config.yaml
model: "segmentation model"
dataset: "rendered scenes of coloured solids on a plain floor"
train_examples: 195000
image_size: 48
crop_scale_min: 1
horizontal_flip: false
color_jitter: 0.1
num_classes: 25
arch: "unet"
norm: "batchnorm"
activation: "gelu"
channel_attention: "eca"
pixel_unshuffle: 2
widths: [64, 64, 128, 256]
blocks_per_level: 3
block: "plain"
attention: false
upsampling: "nearest_conv"
init: "orthogonal"
optimizer: "muon"
muon_scale: "spectral"
lr: 0.038
momentum: 0.95
nesterov: false
orthogonalizer: "newton_schulz_5"
adamw_lr_other_params: 0.0013
grad_clip: 1.0
steps: 25700
batch_size: 512
epochs: 67.5
lr_schedule: "cosine"
final_lr_fraction: 0.05
warmup_steps: 1280
weight_decay: 0.004
adamw_weight_decay_other_params: 0
Rows from block 17 of a small segmentation model, named by matrix and row number. Each number is 50 + 10 x the weight over its row's rms, rounded and kept within 0 to 99. All counts start at 0. After the name is the row's rms in percent of the matrix's.
Before each channel's rows are labels from the 100 images, of 14848, where the channel reaches its highest value: "strongest on" is what is common among them. Only what is clearly more common there than usual is listed. The data: rendered scenes of coloured solids on a plain floor. In brackets: how many of the 100, against the usual share in percent.
# conv: 3x3 conv (model.decb.2.0.conv.weight, 64x128x3x3, each kernel summed), inputs 64-127

strongest on: torus (84 vs 11.7); largest object: torus (49 vs 4.2)
conv.22 104:41 64 44 41 50 49 53 41 59 42 54 52 55 45 46 49 50 55 51 36 51 53 44 64 49 64 37 59 51 54 47 32 54 49 48 55 34 69 52 49 55 48 50 34 50 47 48 56 21 57 49 53 56 44 50 55 74 49 49 50 65 45 54 31

strongest on: star block (38 vs 11.7)
conv.15 088:73 36 51 53 58 57 48 57 45 55 42 57 48 52 46 34 51 59 30 53 50 54 43 39 64 50 61 44 58 61 43 51 50 56 48 64 50 46 51 52 53 49 46 42 43 50 50 45 52 51 48 43 56 40 54 42 54 53 67 47 49 50 47 56

strongest on: tube (65 vs 12.1); largest object: tube (54 vs 5.7); cylinder (43 vs 12.4); largest object: cylinder (31 vs 4.1)
conv.41 091:49 34 43 47 57 50 31 52 48 57 46 62 55 34 42 45 48 54 56 46 57 44 44 44 50 50 44 43 61 50 39 30 43 35 45 54 53 58 57 51 52 39 53 61 60 50 61 53 53 48 42 36 38 38 42 57 36 23 66 18 19 43 42 40

strongest on: cog (47 vs 11.8); count: five (44 vs 20.3); largest object: cog (29 vs 5.8)
conv.29 063:50 44 47 29 49 56 42 50 48 60 49 29 60 37 42 38 45 58 47 85 40 22 49 49 53 49 48 48 33 59 39 41 40 51 46 48 66 69 54 48 37 29 42 47 53 52 36 60 44 48 47 39 42 40 59 44 56 50 75 58 56 58 48 46

strongest on: bumpy ball (100 vs 12); largest object: bumpy ball (89 vs 5.3)
conv.51 167:51 28 70 56 50 37 41 42 50 45 37 62 50 50 55 45 44 48 50 43 46 85 50 43 39 56 61 28 55 46 50 51 35 44 40 41 32 61 43 53 35 49 59 53 38 40 50 37 56 48 36 37 51 45 55 33 21 44 55 46 38 45 55 47

strongest on: star block (100 vs 11.7); largest object: star block (64 vs 3.4)
conv.55 100:61 54 74 55 51 70 33 43 34 42 43 43 36 29 63 51 61 47 34 39 47 42 44 57 43 43 46 55 57 56 52 55 65 36 53 44 50 65 58 49 64 48 45 56 43 59 31 39 54 58 53 52 55 33 48 45 52 49 57 46 64 45 60 47

strongest on: count: five (41 vs 20.3)
conv.56 087:32 51 57 35 46 59 51 35 33 37 43 52 65 34 53 42 53 37 51 64 57 46 53 46 76 70 53 58 61 46 40 33 34 36 49 31 44 54 51 50 57 62 39 54 41 56 27 44 57 42 49 48 55 37 33 48 38 51 67 41 58 59 62 37

strongest on: red object (49 vs 22.8)
conv.54 101:76 53 66 23 39 74 41 53 31 39 50 54 48 27 55 56 59 59 41 37 53 52 42 46 60 50 49 52 28 50 53 47 54 48 61 38 45 51 49 42 62 41 46 56 41 55 50 56 32 65 47 54 39 35 62 47 62 60 43 64 61 46 45 44

strongest on: jack (65 vs 11.9)
conv.4 085:25 53 57 50 33 68 44 49 35 50 31 67 55 40 43 40 63 39 31 50 47 41 48 42 64 50 60 50 47 53 58 44 35 36 25 53 46 48 46 39 38 38 48 53 38 40 34 52 54 43 43 54 33 42 40 52 54 51 56 47 44 44 72 59

strongest on: cube (97 vs 12); largest object: cube (89 vs 5.6); count: five (42 vs 20.3)
conv.34 104:44 53 51 28 51 52 48 46 60 45 40 32 46 44 50 48 56 58 39 55 57 43 57 48 62 48 63 49 41 50 62 53 44 39 46 55 48 57 54 45 53 36 54 40 48 50 48 49 50 47 59 43 41 45 54 55 59 55 56 46 50 55 59 39

strongest on: count: five (43 vs 20.3); star block (40 vs 11.7)
conv.36 078:56 51 49 53 68 50 52 36 45 53 54 39 60 47 60 29 47 37 43 59 52 64 61 45 74 50 69 51 48 41 36 42 25 56 46 32 59 78 46 48 29 50 51 56 37 45 42 45 45 40 43 67 42 44 39 45 46 52 41 46 58 41 41 55

strongest on: light from behind the scene (60 vs 25.3); bowl (42 vs 11.8); tube (34 vs 12.1); largest object: bowl (31 vs 4.3)
conv.35 078:44 60 56 43 54 58 65 54 65 38 53 70 50 59 37 57 50 36 55 43 48 48 54 42 69 37 54 55 47 51 50 59 26 38 32 44 50 53 53 29 32 55 35 46 50 45 49 49 48 43 38 61 61 42 43 38 47 45 65 38 56 46 58 39

strongest on: bowl (68 vs 11.8); largest object: bowl (45 vs 4.3)
conv.10 092:29 51 49 56 57 43 63 41 47 50 53 28 57 45 46 66 45 58 42 47 45 49 44 44 44 42 44 51 41 48 38 53 36 47 38 59 63 51 33 47 46 44 58 46 58 53 56 60 43 49 54 56 34 48 47 52 54 57 41 45 48 64 46 35

strongest on: sphere (71 vs 11.7); largest object: sphere (52 vs 5.1); count: five (41 vs 20.3); egg (32 vs 11.9)
conv.28 094:46 46 46 62 27 47 56 37 48 55 43 60 57 50 46 69 29 38 44 42 43 39 62 50 58 51 37 38 62 42 39 46 49 31 41 45 52 39 41 37 65 50 69 41 55 47 62 49 46 59 49 47 61 48 48 52 54 57 42 40 36 63 53 30

strongest on: cube frame (92 vs 11.6); largest object: cube frame (62 vs 3.5)
conv.8 106:50 43 61 41 44 50 51 56 61 47 54 52 42 51 47 32 47 59 46 51 62 50 46 41 58 44 64 28 44 55 45 55 38 60 55 56 50 47 43 39 41 37 55 53 49 51 56 60 42 50 48 45 38 48 45 37 55 58 48 60 44 43 45 37

strongest on: dome (49 vs 11.6); largest object: dome (41 vs 4.7); disc (38 vs 12); cog (34 vs 11.8)
conv.62 135:48 47 50 52 57 46 51 50 54 49 45 45 62 49 50 50 47 55 46 52 49 52 48 45 43 48 50 48 51 53 56 50 52 48 62 47 54 37 54 54 64 40 47 50 51 56 51 49 54 48 43 43 54 47 53 53 43 52 49 45 47 48 54 44

strongest on: cog (100 vs 11.8); largest object: cog (79 vs 5.8)
conv.39 085:38 57 69 45 45 52 61 44 60 49 52 29 62 39 34 42 44 40 31 55 54 47 58 56 52 43 62 47 44 47 49 43 51 45 52 30 38 59 62 39 42 44 43 38 40 55 49 54 42 60 54 52 44 50 52 52 49 50 53 42 55 51 49 44

strongest on: red object (46 vs 22.8)
conv.24 049:71 43 36 20 47 64 53 44 61 44 36 56 33 48 51 60 54 70 67 64 50 37 49 58 35 64 53 51 37 61 68 42 53 51 43 37 50 68 46 56 68 47 42 61 54 51 60 52 35 58 49 36 54 49 61 60 52 42 39 50 59 45 56 61

strongest on: sphere (60 vs 11.7); largest object: sphere (48 vs 5.1); egg (47 vs 11.9); largest object: egg (40 vs 4.2)
conv.50 135:59 44 45 60 41 52 61 49 53 51 44 56 46 42 40 47 44 46 41 41 56 36 52 53 50 55 47 16 60 47 52 52 54 43 50 52 67 42 64 46 63 44 59 41 52 49 59 58 32 48 42 52 47 42 52 48 31 50 58 55 38 53 47 48

strongest on: tube (69 vs 12.1); largest object: tube (62 vs 5.7); twisted bar (33 vs 11.5)
conv.19 115:51 46 59 52 51 42 52 51 46 57 43 47 46 51 46 54 57 48 54 41 46 45 48 56 51 38 46 55 52 61 39 54 41 51 48 52 52 39 48 49 43 54 53 45 51 51 42 56 50 52 55 46 44 56 53 49 46 44 36 45 51 58 59 52

strongest on: torus (45 vs 11.7); chain link (36 vs 11.4); largest object: torus (31 vs 4.2)
conv.60 094:51 66 51 70 68 37 57 55 26 60 53 47 45 42 61 38 47 30 48 39 44 41 40 47 45 53 49 51 52 53 56 39 54 51 54 51 56 73 54 55 59 43 43 68 54 57 43 44 54 45 57 54 56 50 50 54 66 60 52 59 57 40 65 35

strongest on: spring (60 vs 11.8); jack (36 vs 11.9)
conv.20 093:49 63 57 55 57 56 34 58 44 56 59 36 33 51 44 41 36 40 53 08 40 58 34 45 33 34 51 42 43 71 47 43 46 58 40 36 51 73 59 34 53 29 47 62 61 61 32 44 39 51 42 75 37 50 37 40 43 41 42 55 43 41 65 38

strongest on: dome (99 vs 11.6); largest object: dome (90 vs 4.7)
conv.48 135:48 31 42 34 39 43 52 35 57 61 48 53 37 62 53 53 45 52 48 57 39 34 63 36 45 46 50 39 58 38 53 57 44 47 44 52 69 58 46 37 51 54 48 45 63 50 58 39 36 48 42 49 62 49 48 58 48 51 50 55 28 44 45 46

strongest on: octahedron (100 vs 12.1); largest object: octahedron (57 vs 3.6)
conv.42 109:44 52 57 37 34 54 53 43 59 48 46 55 45 52 34 52 53 57 55 54 45 44 42 50 47 53 41 49 52 55 54 47 63 52 38 50 43 56 44 42 50 50 49 49 58 58 50 46 49 49 47 57 52 50 46 50 47 48 55 52 35 45 38 53

strongest on: torus (99 vs 11.7); largest object: torus (58 vs 4.2)
conv.58 114:60 39 47 46 48 48 49 36 50 62 46 47 52 69 50 47 51 49 45 48 42 33 57 50 41 58 52 52 51 45 39 51 39 44 41 53 66 44 52 56 48 44 48 45 54 34 47 41 62 50 45 53 41 44 51 40 42 57 61 45 42 41 55 47

strongest on: count: five (51 vs 20.3); blue object (49 vs 22.3); tube (31 vs 12.1)
conv.23 071:57 42 46 38 42 45 50 48 58 57 40 38 41 39 63 47 35 50 50 31 45 38 53 50 43 35 47 64 43 62 45 61 38 45 38 42 52 51 35 46 53 48 45 31 50 44 41 47 49 40 52 56 48 51 48 49 50 67 32 49 43 52 52 29

strongest on: cube (97 vs 12); largest object: cube (86 vs 5.6)
conv.6 111:46 48 46 67 40 50 52 43 49 54 54 35 63 48 39 44 40 48 44 47 51 50 56 54 49 48 43 54 56 46 45 50 54 46 42 42 46 54 56 55 54 45 59 52 48 57 52 48 46 58 46 50 49 48 54 57 47 48 43 54 51 50 35 25

strongest on: spring (98 vs 11.8); largest object: spring (45 vs 4.3)
conv.53 086:45 59 59 53 35 44 57 34 60 67 51 58 52 45 30 38 58 46 43 45 38 31 57 48 34 54 59 51 44 64 44 43 56 56 45 46 41 46 54 62 49 64 47 23 53 45 45 52 40 50 50 51 56 55 54 45 52 46 55 50 48 49 61 51

strongest on: bowl (44 vs 11.8); largest object: bowl (31 vs 4.3); hexagonal prism (29 vs 12)
conv.32 108:53 32 54 53 47 58 55 45 57 51 36 56 53 67 45 57 45 49 57 45 49 60 51 50 45 60 46 54 51 59 48 51 45 48 45 63 50 52 49 49 50 48 50 42 44 43 55 51 50 50 46 46 48 43 48 52 45 47 58 49 40 51 54 46

strongest on: chain link (54 vs 11.4); cube frame (37 vs 11.6)
conv.27 097:30 48 45 21 65 53 53 46 37 47 49 38 58 45 55 41 29 40 53 41 49 51 35 51 50 45 51 57 52 46 34 29 63 56 58 48 45 59 57 37 66 53 53 50 55 64 42 30 42 34 42 58 58 58 28 36 45 43 54 39 43 48 57 63

strongest on: dodecahedron (50 vs 12.1); largest object: dodecahedron (41 vs 5.9); hexagonal prism (30 vs 12)
conv.63 111:51 60 45 66 43 61 39 48 59 55 52 59 55 44 50 65 44 53 51 41 57 42 47 54 45 51 34 56 58 44 59 41 57 52 55 53 54 49 50 52 65 30 49 33 61 55 47 51 40 34 53 51 54 43 44 65 58 51 54 53 61 41 45 33

strongest on: torus (28 vs 11.7)
conv.2 080:48 51 39 59 46 49 55 48 51 50 45 31 50 53 39 42 44 48 58 44 51 62 50 59 53 43 53 52 58 44 55 50 43 58 40 61 38 43 36 47 27 39 50 39 48 41 32 54 47 44 46 57 48 57 42 52 30 44 51 42 51 33 52 40

strongest on: chain link (63 vs 11.4); twisted bar (29 vs 11.5)
conv.0 087:32 46 53 50 40 45 47 59 36 53 52 60 64 25 47 46 51 50 41 52 53 38 51 46 57 35 50 47 61 48 42 42 56 51 37 51 60 50 36 26 53 50 51 43 55 60 60 54 33 57 47 67 37 43 40 47 33 47 40 60 50 47 44 58

strongest on: capsule (42 vs 12.1)
conv.52 084:52 59 23 57 60 54 56 50 56 60 53 50 47 45 51 39 53 17 57 50 49 46 54 50 43 41 42 53 56 44 54 52 55 52 49 81 41 61 45 44 57 54 50 39 44 58 38 46 55 47 43 53 45 54 43 61 45 36 64 39 49 39 45 33

strongest on: octahedron (57 vs 12.1); pyramid (51 vs 11.4); count: five (42 vs 20.3); largest object: octahedron (41 vs 3.6)
conv.25 115:60 64 43 56 53 49 45 46 30 45 42 53 75 48 47 50 48 56 33 53 49 54 42 46 57 50 40 48 72 50 36 42 29 45 39 47 50 40 62 51 47 58 47 31 52 63 55 45 36 45 41 52 47 34 57 46 39 47 60 50 46 41 47 43

strongest on: light from the left (51 vs 24.4); orange object (46 vs 22.1)
conv.43 068:29 48 46 47 46 59 57 44 55 39 54 38 61 56 46 37 54 44 51 53 46 55 51 46 60 34 52 49 41 53 29 46 41 48 45 65 52 21 50 45 46 49 60 37 53 52 45 37 50 56 46 58 42 55 42 61 51 43 58 43 46 44 21 48

strongest on: jack (100 vs 11.9); largest object: jack (85 vs 4.8)
conv.59 113:54 60 53 59 45 61 53 52 43 52 57 42 46 44 41 48 52 51 43 45 61 55 44 57 58 45 53 50 42 44 42 43 64 53 55 38 40 45 43 58 54 44 50 38 49 47 51 42 45 60 53 59 50 56 46 51 48 50 42 54 49 55 55 49

strongest on: cone (45 vs 12.2)
conv.47 100:11 42 51 31 41 35 44 51 41 26 39 74 55 57 42 41 55 63 55 63 50 52 44 57 82 51 56 52 62 32 45 36 38 32 44 33 51 58 32 21 55 43 34 51 34 46 44 55 42 63 37 45 44 52 56 35 46 59 17 50 54 51 64 56

strongest on: capsule (100 vs 12.1); largest object: capsule (41 vs 2.2)
conv.7 121:50 51 54 52 41 50 30 45 40 58 43 60 58 46 55 41 43 52 38 40 45 51 50 33 40 58 49 36 50 51 56 51 57 42 54 49 59 46 52 53 58 45 46 40 49 58 49 49 54 57 46 43 59 35 48 51 44 50 56 52 31 49 49 46

strongest on: egg (41 vs 11.9); tube (41 vs 12.1); cylinder (38 vs 12.4); largest object: tube (32 vs 5.7)
conv.5 114:46 46 47 49 51 55 51 45 59 54 46 36 59 54 46 45 40 59 39 52 56 53 62 53 45 53 54 41 32 48 49 61 53 50 53 42 53 46 45 53 54 53 42 35 56 54 50 46 48 58 51 50 45 52 49 53 51 41 49 45 44 56 51 51

strongest on: cube (79 vs 12); largest object: cube (69 vs 5.6); count: five (41 vs 20.3)
conv.45 105:32 56 47 51 59 55 47 51 54 38 46 43 45 51 32 54 42 50 47 45 54 41 43 53 42 46 43 59 59 47 43 47 54 55 61 36 34 49 42 44 60 51 57 47 45 56 54 53 43 41 36 42 47 45 53 49 53 63 49 36 56 47 55 53

strongest on: hexagonal prism (79 vs 12); largest object: hexagonal prism (72 vs 5)
conv.16 112:52 43 51 54 40 56 48 45 47 46 44 51 60 44 25 45 49 56 47 46 48 49 50 53 53 56 44 46 39 46 55 52 53 54 44 44 37 54 54 44 49 47 47 44 52 49 49 48 51 64 51 46 48 44 56 56 55 55 57 47 53 55 43 28

strongest on: wedge (100 vs 12.2); largest object: wedge (66 vs 3.8)
conv.1 126:46 56 37 47 54 53 36 49 51 63 56 45 59 49 56 47 45 51 53 34 53 55 51 48 43 53 47 27 53 49 62 54 49 57 44 52 55 48 40 44 55 43 50 45 46 51 55 50 47 52 42 56 50 48 60 47 52 47 40 45 58 50 40 57

strongest on: cog (72 vs 11.8); largest object: cog (61 vs 5.8); tube (31 vs 12.1)
conv.57 083:61 34 36 57 37 52 76 41 52 76 50 52 53 46 44 51 40 36 57 43 50 45 47 59 50 45 36 42 76 55 27 32 30 37 44 63 61 41 52 35 50 56 56 50 51 46 52 44 59 55 34 45 63 50 43 50 38 43 52 35 40 40 41 43

strongest on: torus (56 vs 11.7); largest object: torus (28 vs 4.2)
conv.18 081:51 45 34 81 54 23 56 50 43 51 50 48 51 34 61 38 54 36 46 49 44 48 50 45 58 59 43 51 46 48 57 52 51 57 40 91 49 59 60 56 47 46 54 54 51 51 42 47 48 51 50 46 48 55 55 51 68 54 61 52 52 32 44 43

strongest on: dome (74 vs 11.6); largest object: dome (65 vs 4.7); sphere (33 vs 11.7); largest object: sphere (25 vs 5.1)
conv.44 100:46 52 51 52 56 48 47 43 44 50 49 46 51 51 42 50 56 50 31 47 48 61 52 55 57 47 47 50 32 56 59 60 40 44 47 46 47 33 46 50 57 50 40 55 47 50 54 49 44 49 46 45 39 40 42 46 49 49 44 49 55 46 55 44

strongest on: disc (46 vs 12)
conv.33 097:37 63 67 49 67 60 53 50 48 49 46 62 36 31 58 55 44 33 44 37 53 39 40 60 45 56 45 53 47 64 44 44 49 44 55 32 51 66 62 38 64 40 58 72 44 71 46 51 43 53 49 52 52 53 36 46 57 54 53 58 61 47 64 76

strongest on: sphere (91 vs 11.7); largest object: sphere (70 vs 5.1)
conv.13 086:41 48 32 53 51 49 40 49 57 42 52 50 52 58 61 53 43 50 38 48 45 56 53 55 43 55 38 46 52 37 54 49 45 58 58 44 50 52 43 37 42 47 55 25 49 45 50 48 52 45 44 43 53 48 46 57 38 52 41 48 57 39 59 43

strongest on: cylinder (45 vs 12.4); largest object: cylinder (33 vs 4.1); cone (29 vs 12.2)
conv.46 100:55 47 48 51 56 51 57 55 55 66 46 44 66 46 60 51 44 50 49 34 46 55 57 58 48 57 50 37 60 43 46 48 60 51 44 62 49 30 46 49 55 45 55 47 60 39 58 47 43 46 34 64 61 48 58 56 58 46 46 50 46 53 51 51

strongest on: chain link (100 vs 11.4); largest object: chain link (37 vs 1.9)
conv.9 112:55 45 52 47 34 52 53 47 51 46 47 49 58 51 30 52 36 42 52 44 43 30 48 46 56 28 50 44 64 51 41 51 56 51 40 47 55 58 52 30 49 32 59 49 59 36 60 51 44 57 44 65 43 50 48 48 32 53 47 62 27 41 30 60

strongest on: count: five (52 vs 20.3)
conv.38 088:37 47 47 49 48 42 54 42 35 61 49 45 60 40 34 42 49 51 39 70 47 51 54 53 28 53 54 59 31 35 57 49 38 59 51 43 47 57 54 46 43 46 58 44 57 42 43 45 45 48 44 67 35 50 37 42 30 38 39 50 50 32 29 57

strongest on: light from behind the camera (53 vs 24.9); blue object (50 vs 22.3)
conv.21 064:43 55 41 58 60 64 53 44 46 50 52 28 54 30 56 42 45 31 36 57 43 43 37 43 45 31 63 37 77 76 48 50 49 43 56 61 32 71 22 40 44 27 26 30 46 61 42 31 46 44 55 54 56 44 46 47 50 52 35 54 50 49 52 36

strongest on: star block (40 vs 11.7)
conv.14 072:18 54 49 33 65 61 40 59 51 50 50 29 62 45 68 32 52 50 25 54 48 45 48 46 50 49 62 47 52 56 46 59 62 40 57 66 37 48 52 57 58 52 46 47 40 50 28 47 27 38 47 44 46 42 38 54 45 60 53 42 66 53 38 82

strongest on: disc (94 vs 12); largest object: disc (81 vs 5.1); count: five (42 vs 20.3)
conv.11 093:40 49 60 59 43 51 48 40 48 51 43 64 50 31 29 40 48 46 37 37 55 42 17 43 41 59 49 29 70 60 48 40 44 44 41 30 40 55 56 50 52 59 69 49 63 52 41 50 37 52 31 33 46 52 47 25 37 43 67 43 21 38 58 48

strongest on: octahedron (81 vs 12.1); largest object: octahedron (62 vs 3.6); count: five (42 vs 20.3)
conv.26 137:46 65 51 63 46 48 39 42 47 51 47 56 52 55 43 59 56 58 45 40 44 61 53 46 47 54 39 58 47 48 48 45 46 59 50 49 41 34 46 52 54 52 53 36 57 48 59 50 34 54 48 57 48 38 56 50 60 47 51 49 65 48 48 40